From a checkpoint of a small audio captioner: encoder widths [64, 96, 144, 208].
Rows from block 3 of the text decoder of a small audio captioner, named by matrix and row number. Rows with one number belong to one neuron. Each number is 128 + 32 x the weight over its row's rms, rounded and kept within 0 to 255. All counts start at 0. Numbers have three digits each.
After each neuron's rows are labels from the 100 texts, of 14848, where the neuron reaches its highest value: "fires on" is the input token at the peak. Only what is clearly more common there than usual is listed. The data: notes from a synthesiser with random patches. In brackets: how many of the 100.
# fc1: MLP up (decoder.blocks.3.mlp.fc1.weight, 1536x256), inputs 0-127
# fc2: MLP down (decoder.blocks.3.mlp.fc2.weight, 256x1536, transposed), outputs 0-127

fc1.335:168145095125167134076158071126115088050120045159111166161116142087149104148132103097087115113112107142117132087138128154125124104183083119145095150111095117224066163139126123122074160157089126066082177196134105186074118118143112115135165171203127150191110137127193099114078154159098141122117105097108120131164159140130076135110082065143123149105093128144100163107159116097115148166054
fc2.335:153126104123135167124170121132139184114141125110105142100122155131098135145153103133141134087102172121140147096108125147074109151075051137079122093150116132083116146111110164081055105089132123124132136168116100159137138132126121144095073255124142128162173116148218122125161153129128108094120112101122123130122166100151152157112124149146146120094136107108108227165117130094114169136123
fires on: "," (97)

fc1.400:069130107193113139131139103107086103145099104149133164156133131153155131116102182109125146161097150144080101089110132102054142137133129172127157119150119136114107159171161092165112101201079203107089097116132085151112126098121133134150176083123052142087147105107116154170123116144170142086136105144167122116135082139132092200112106101134119147090160090127141130146238150090072164059139
fc2.400:153121124137129140146157070137145135152155138155146062136132115168136113131104162131109092104182121117157172140145145152104093084158086118141101162135138084137143152158122143090165121127154082128155099109170115089099189185109096142048168130162159139121122184122118159129164128127116109083158111092178111108167138107183170111096168084106169122106140165101132145168104059126112217142121
fires on: "bass" (96)

fc1.237:145142142151145107089107118157144122103080136143097172133139182146191160082149139125177146160177092087098158102065113141095108121131166123156148149169171093117104145131175149131159111119145142128074145055084129080146164139108114107125117109131152161191126146174080156138117051145116183116130085072119145059179070105073124101088116150136116167143152077195107131163130114155097124114126
fc2.237:058099131134170183147092097103136133084162077081120175145097127155141200114143099152100163144073156109148158100138121086112109158187071158185107074106151128104104135206049126108098167147160095129167121137162195133130095201099184152190131143119111114119125043155154141085110131192134087121129134158138111094124146112154159090110099134126103102145056183090141144137130129125123111130152
fires on: "noise" (98)

fc1.420:093174126082130133099118167150090101097105138090165182115135143113165154094149090121157130118140188123121161124089114139042112062150114153124112088073122170147145111122121128203123165115142141170151118131169125136135145078211144129110150147164162147153144145182171147134197086186152090095139139110171161124130095127188145131166135191148115116117116116110121101189167089151017103212131
fc2.420:135121165115111128117118119149160161132117129091124155126155111142155149161107155136107124116131117145121158084102139186117115118133121111126140111128171145154173158137136111116161112134147167148181123141154087118147144134162112129173163141152134170107146171158165126131116152086111133140158150139103129114134111110170134151152166105143109121100135164111153108108094111144062136162111
fires on: "drive" (35); "tremolo" (19); "echo" (9); "glide" (8)

fc1.326:142144114116136119160158168118121122134135092143141118131170183103149134114123119138163055067116152033110133101080138154138092097175181117129165120112094119103154104161184105120176118101152102109147162106116110193066106076132164129116194124070061187159136140086159101116095084074145078187131096134149171157097136123114163175169081148202073144138156148142147118100184108140095097106121
fc2.326:073169147158105146048115148075127089128127084102159141153124139123091151111133160152074156178148164149136120121121166145135164110161085124120091086157116174130143095101122105169165118170106140174166142161087085170119141155099106140124129137140147101169101180166107113160142042071092206115152119135191117112125092112169082156127152134100112110108068151076139112159071113149115138144159
fires on: "drive" (32); "vibrato" (24); "wobble" (17); "resonance" (12)

fc1.539:136159108092161111137108143159183154141084171140098210147134099162161078095125172119105130158139141099120132041170134044109129117133114121160131152111063112061114132151202138140078116116068132113103137079168106147146136159117079122168101126093123106162156169110103134125133129105108095075155195095091086142091101157122112071130153211167129110155146128159067104120127073093103096158161
fc2.539:074143161142103143090141127137128154134139122149107161086109145174111079107138091153119181150153122135105088125074117148088050091155094107176165083079179152154108100099090125131121133191151160170130064117121159179053120112130122160157168089157101173125123104155088099142095151183113131113149179147159103154118136136100092142108124126158129166126168079062181157141148080115073124140175
fires on: "noise" (99)

fc1.251:095100114134134116146135130137192127161166115070074117093138172158170065115110110151105096147102106093122142141078164147124136111134102126135182167185134157146143166147140151096138115125128145149052101106135073122057133137089155161138197189139095152153117118068095166131110107145179103152119138156118175140128078111082077191110102155150134123115104098130064138094138153185092132151202
fc2.251:127095166176129094111154143164116125125108124148121095190112103119169119121142039110171139107146165099094128107140137160142071128153148130098094161125129159131114172078058157103205106162097122158176095160099155194232125131132124189117104064122115124116130134118215132127121154117121144122119159122126076035114164167124154119141100092149142142094097124083135112140101136162082148125122
fires on: "," (100)

fc1.655:147136172125126171093064161097117055176094108109145124120081139131126102103142148084165095126155062122136120074111121115130142147113117146064133127128150147124071160143104126150141086124179173142057136066147146129103161141129163196105109122080078133115113103051153189124152128167170130131117073131155146127108081151128121083211096176121063121120157123109086104113110096114093136125116
fc2.655:161161106090168164151121085083106105090158152146111074130129175124119125180111160140077183153152114181161155151172160072140109149080116114130058175143159140171155106159188069132119139116107121135130100136105127125130043168154132112117136120177112171193140201141092098146087102112163160205136072072064165138172163107066134181116121145135174145198088174121150121133128140125138142190116
fires on: "drive" (44); "echo" (18); "vibrato" (7)

fc1.484:114127099171122060116103123146159133182191131102154110089162166117165166148091150161122079119107139133142120035083078155093091130073128108120110151126105140104134162121101120132112134110174129096085172056153158146130116141100169182081107161049144140133063134140113087113097122128132130105062123150133145109115100139139091096129120168101095166173127168107148128119100118118179173097087
fc2.484:156131046120175136083120114083158146130164150114130117128121105114120151163090126150142142112127140132138141069108125139134111098139132130128079170116128199138036177099118088130111107134139144120098103103094117124152131118156104091076105157084124104151147120094102093134107130154121109120103144165115163128131148123136123078146088149118131130079130124152079155091076124133047154158135
fires on: "," (100)

fc1.736:122083130171153124193109126117119125155170116125145155127164171143169197129111132119110107087076142122153088095134107143150187140139070119144149158133137159106112183145156124120107140143075132175043143084185128076132153097099180169148154110098091206161106137027191135081142115093101161146085105102104119131126137116078106090121076121071106131143083115149131122150118157083072098170105
fc2.736:143127131075100137085098089113102124178129144071130197186105089163121120090131098165072115124113179178136160090160071130115108125140112127100134109112127124139106129158132091068207080097150093139122115118097130158141189087146172116097163117166094135145111115170103125125093143078161104174147067084107146160126144051138122186130129116160163118133155159157149130137146081092085134123158
fires on: "bass" (100)

fc1.671:140077152157160165079133173167111164117083095156144104102136195163196116162128144168112074149094160095150126092115131131121147091133144135142068119128201130172137131089181117153137198159117094183106140172150089148156168038194184112132164140106106100154103161079146162108149132135105120151143143084118141164092114101184140121173142147163091092137166126092129057145118136170098070083160
fc2.671:072172128108109100109134113160153100126140117125093180151094122074103085111097174072094117117158101156093153071092101185156122119122106108128145147119137115147128105139084163133129138117187129154050106136178119116122139129157122127140112138193134159127133100171097116160136123146139150214170074130095130104147141186181107139138129098107123161157098112142079163119162092061043132170125
fires on: "drive" (57); "tremolo" (21)

fc1.603:148039156120138237088077121129089159139174139116094168072173166103101093143139115155134105161182076133129132093214144117205170134152098127121159129187115185118104224082092134171130115115112141118100131117108119117154145126146158115127128073100086073100146105144119141131129151138177167106091154195097122113151123107076072170089155110131155139117102170165101116095110158094073163165115
fc2.603:116118156116127126144117077125077087179181075120121111128113128090195128100127133123128137157117145144158131130153118112027125098117159110110144158145074092088133102142119087075103099108135169143149152186121107121130126139194057100139128195101154099170116147144157128110152123129102079108136134094184114091055155104109164173196076123139140163152170132077080194132144149121128130130137
fires on: "bass" (99)

fc1.419:107110090128139213078152159154123105136083143123141143098116162124185105097122093128118085124162174107126085093061120152198149160099095152184152134103204111115081151117134158093123132155103105052114161135123154110184143116094112105099154069120175098103162188133142138150128108152107119134094131142184173111170150152150082149116086125135169120106154122166095124073155181170099136127117
fc2.419:168132185130100085134092144142126112114092129126147137139172127128154145180178181118111132160121123144120151160118086118085160089080129109081115155181094115125106089124142127143136065130122117160208094166135133150185135109183141121110129135121082133174124085142096099094116127132137102145109134095102096156126126125109203153107206154100118118180107135077116123133110096112114114106089
fires on: "swell" (25); "pad" (23); "gate" (14); "pluck" (13)

fc1.257:069122150107123132164150150107179115115138024107166133064058106158154166127143152114072187125143155071075138155152094103117115138094140177075150126173186146103114121120116089147092120117073135148081097118152133138094139123123095093137138118158091079089137099112106122124129093140045127120117125140134123140164122117153140154067097118070145101139111094098036076150096141124130137120102
fc2.257:081114206159133133138164169130131202164077098104091129167163104107178141114070124177135147130108129115159191133123147145142188129115139131169173163172113202137094182139149117139101148165165106144144137121110096176125120137082111112097179146183122118113125135108121150123146138076066108164134114165146107138089154132120111145124114098144062143162090093080085099134090123098087167096089
fires on: "," (100)

fc1.180:179201146141107138162110071068110089122188138143123121137087127163150142083144108129127181133091118159156135152111129159105173117130163113160068139105118135167131153151150098143086126062113107134120132081102100160109109071096152106143161146108175080208120132144141144084128132154076202143139099127150071085068150153090142167110063088082189162099171064136077147165107121185109137134158
fc2.180:094136113149149066110182165121091108096131146151151107145132126115142074075084168101116111137118126112077074081127141132166149130098137126134206113246079096093128084120104033128112124196083101144162134216147141118101108126048126074094132082179105135099140071103108104123113111100134090157157125114145114127149110169157146135103167187073089148126111135120119075107101118096088140112077
fires on: "," (94)

fc1.330:150078160104106182092068091150162173148134141104164134114108110101135183107118143147174131132147128158081131074112140127119089148101069106110099169195110145126150088065182099133090120120106170106111056148126112110116211138122145081087124186128120052096145160084088070138167127130095164121137126107143187117187049082131112196094088114159104106129108166153101097161129118122075048117128
fc2.330:096100098157061130064117150152151159127077098173159156130108064137098147115142130162096125107106159105179125147118164194091184071095147135155099082124140148141088125182132160140184113092145153120176146114130105106125100152124124090162146108099104178088123181135119112177157182111133186129170157078186107128172191105155156172150143112110140144145133101090146158107124177127091185091113
fires on: "swell" (17); "gate" (14); "pad" (12); "opening" (10)

fc1.389:141181111104125131111164177128089133097111118104124127089085145137079097068116135078214088123133103159131146068155128114084162152142117190158180149135170152119117182126155085170130115101150090133121155083124110136103141120136097096113149072169101154150174059129168094100089143144154132156116075138188181125118162101154078144112080150094201124131138111149099102141189115083121167201154
fc2.389:106128118109129132136079076113123175128154170166128150124133150135124131108170113108140099186155124142116155094127165077122128090114096146126137122083103097106145137174079154112120075147135117171092129053133129172105175133154137130070132170121128126154169166162150114134117155119129071151081115117155085158095083111197052128124107153122163099180139116058073162127093102136040097092069
fires on: "noise" (11); "vibrato" (11); "glide" (9)

fc1.547:069131127139143157076134125157132157070083160132077155088167115060131177130131137115153134100178109131119173103071170176149183164178086168155104142116129121151151157118100144175172203165106051150144140159194099034095132129139188133097101147159097112106085130214121154098096107079079152140146109186128088105151149133110109099127121133142122120091155126089103107115087109118095124152107
fc2.547:096167129171151116143218100144116136130153096077128116096090159094112177139150129147167071118165117090098160136144128135165120139173129123142082127148080053109121092153157113105115147205098172150111117116163172097094135150076156136150138117119139172092142138182134173137166148051156114146108144114163168158159088111116097187156134141117148155116120190101134114139098175116135138135114
fires on: "," (100)

fc1.610:155081185101161150154097199089164080114089082146115121156163150161136145197114176105095097197148110113145140030121129148123108107099138119158111145156133128102104190149156139144164166120123157157088086083145082151115150102129141132169206107092133130170072172117162103143094098128105108135127076037161151137094113148133092125164124150157119076065153111185090120151086128117059112131118
fc2.610:141140097105118198105156150106180119108100093169155141171156117089154142189113122108174147123149138125114159124126096132065154101169112129140120144185122086132150050120136114133136114160124116084153156116060088101153050089142139121120128136151150070156110106151071148102123115140194126138129114128146157171122152148087154130115099097093077123146099098129068121111131082113092175191152
fires on: "drive" (88); "glide" (12)

fc1.194:103129073129180136123148125111118166156115148152111131120089177114131113127115114135089148120124123157112054094116133125136197158117143188144169142105156115127160152103170124112163139122122085125070117077153051132099108081087192102158095118091124081090144160111140126161103097166123144160147115128167154156129196137113091151144056142138135157141090132186119154073139143110093141128164
fc2.194:178075144133095182112126117123128067055128103116098135094071149137145103073084140101149098126097156162178174192081142122127166136096113096110087172151117144085103097150139100132154129114130172153178102106120089145188129157202085101173110114085120115124111200166109118105171122180148104132172101109129134100124129158108183117069209101101156151152155107156087113168132136162109115118138
fires on: "bass" (100)

fc1.713:136105125177172150223086134155175119176179120158105135155125203187100141080132103117102149139194130146120107105164138121134174107150159174079132122156142186122131147102115111136126110170129124138109122130100050169136170160099178144123100166159123130108178151087136165090125071168151096182070095136109148093181126153147078150136114099133126086150149099130123175084131178169082117101103
fc2.713:108132123096097128118160119111104104115094087115070139129159121091107145193142154120085118134140128120117115138150146126110140107150146093133128144120118112175133136125172106146176125131167104163237129116139189135135117108171095069098142089097101182150095109101090149118143099102129134124078084152139073107113175098063165119112148153161145120080081147125086077137123136098135167200077
fires on: "drive" (61); "bass" (35)

fc1.134:112094134194127084106168118125144147115108164156128166121077115190136097112118064136127131158147020115090073099162134108102149112112145117130157135246160131086083169130123173122100131117128140164070143091067109128066130153131160122143133169116160069071151125103107081119127118111116105135131108122137166137135074153093136171101113120154141129050158138107091124117163102126035179103123
fc2.134:154130104074160058123127146139083170123150167078099099061117107057174135145176157119116069132143120181111168154154099143128041154104111137144149092143051168071125129152155084122104107132141070105129109167151103137174157118162145162151196111190126127128125108065119147121164141115155180114078155134135118108102144113200160169114188110130153081117130134152093128102162099115148115114123
fires on: "," (100)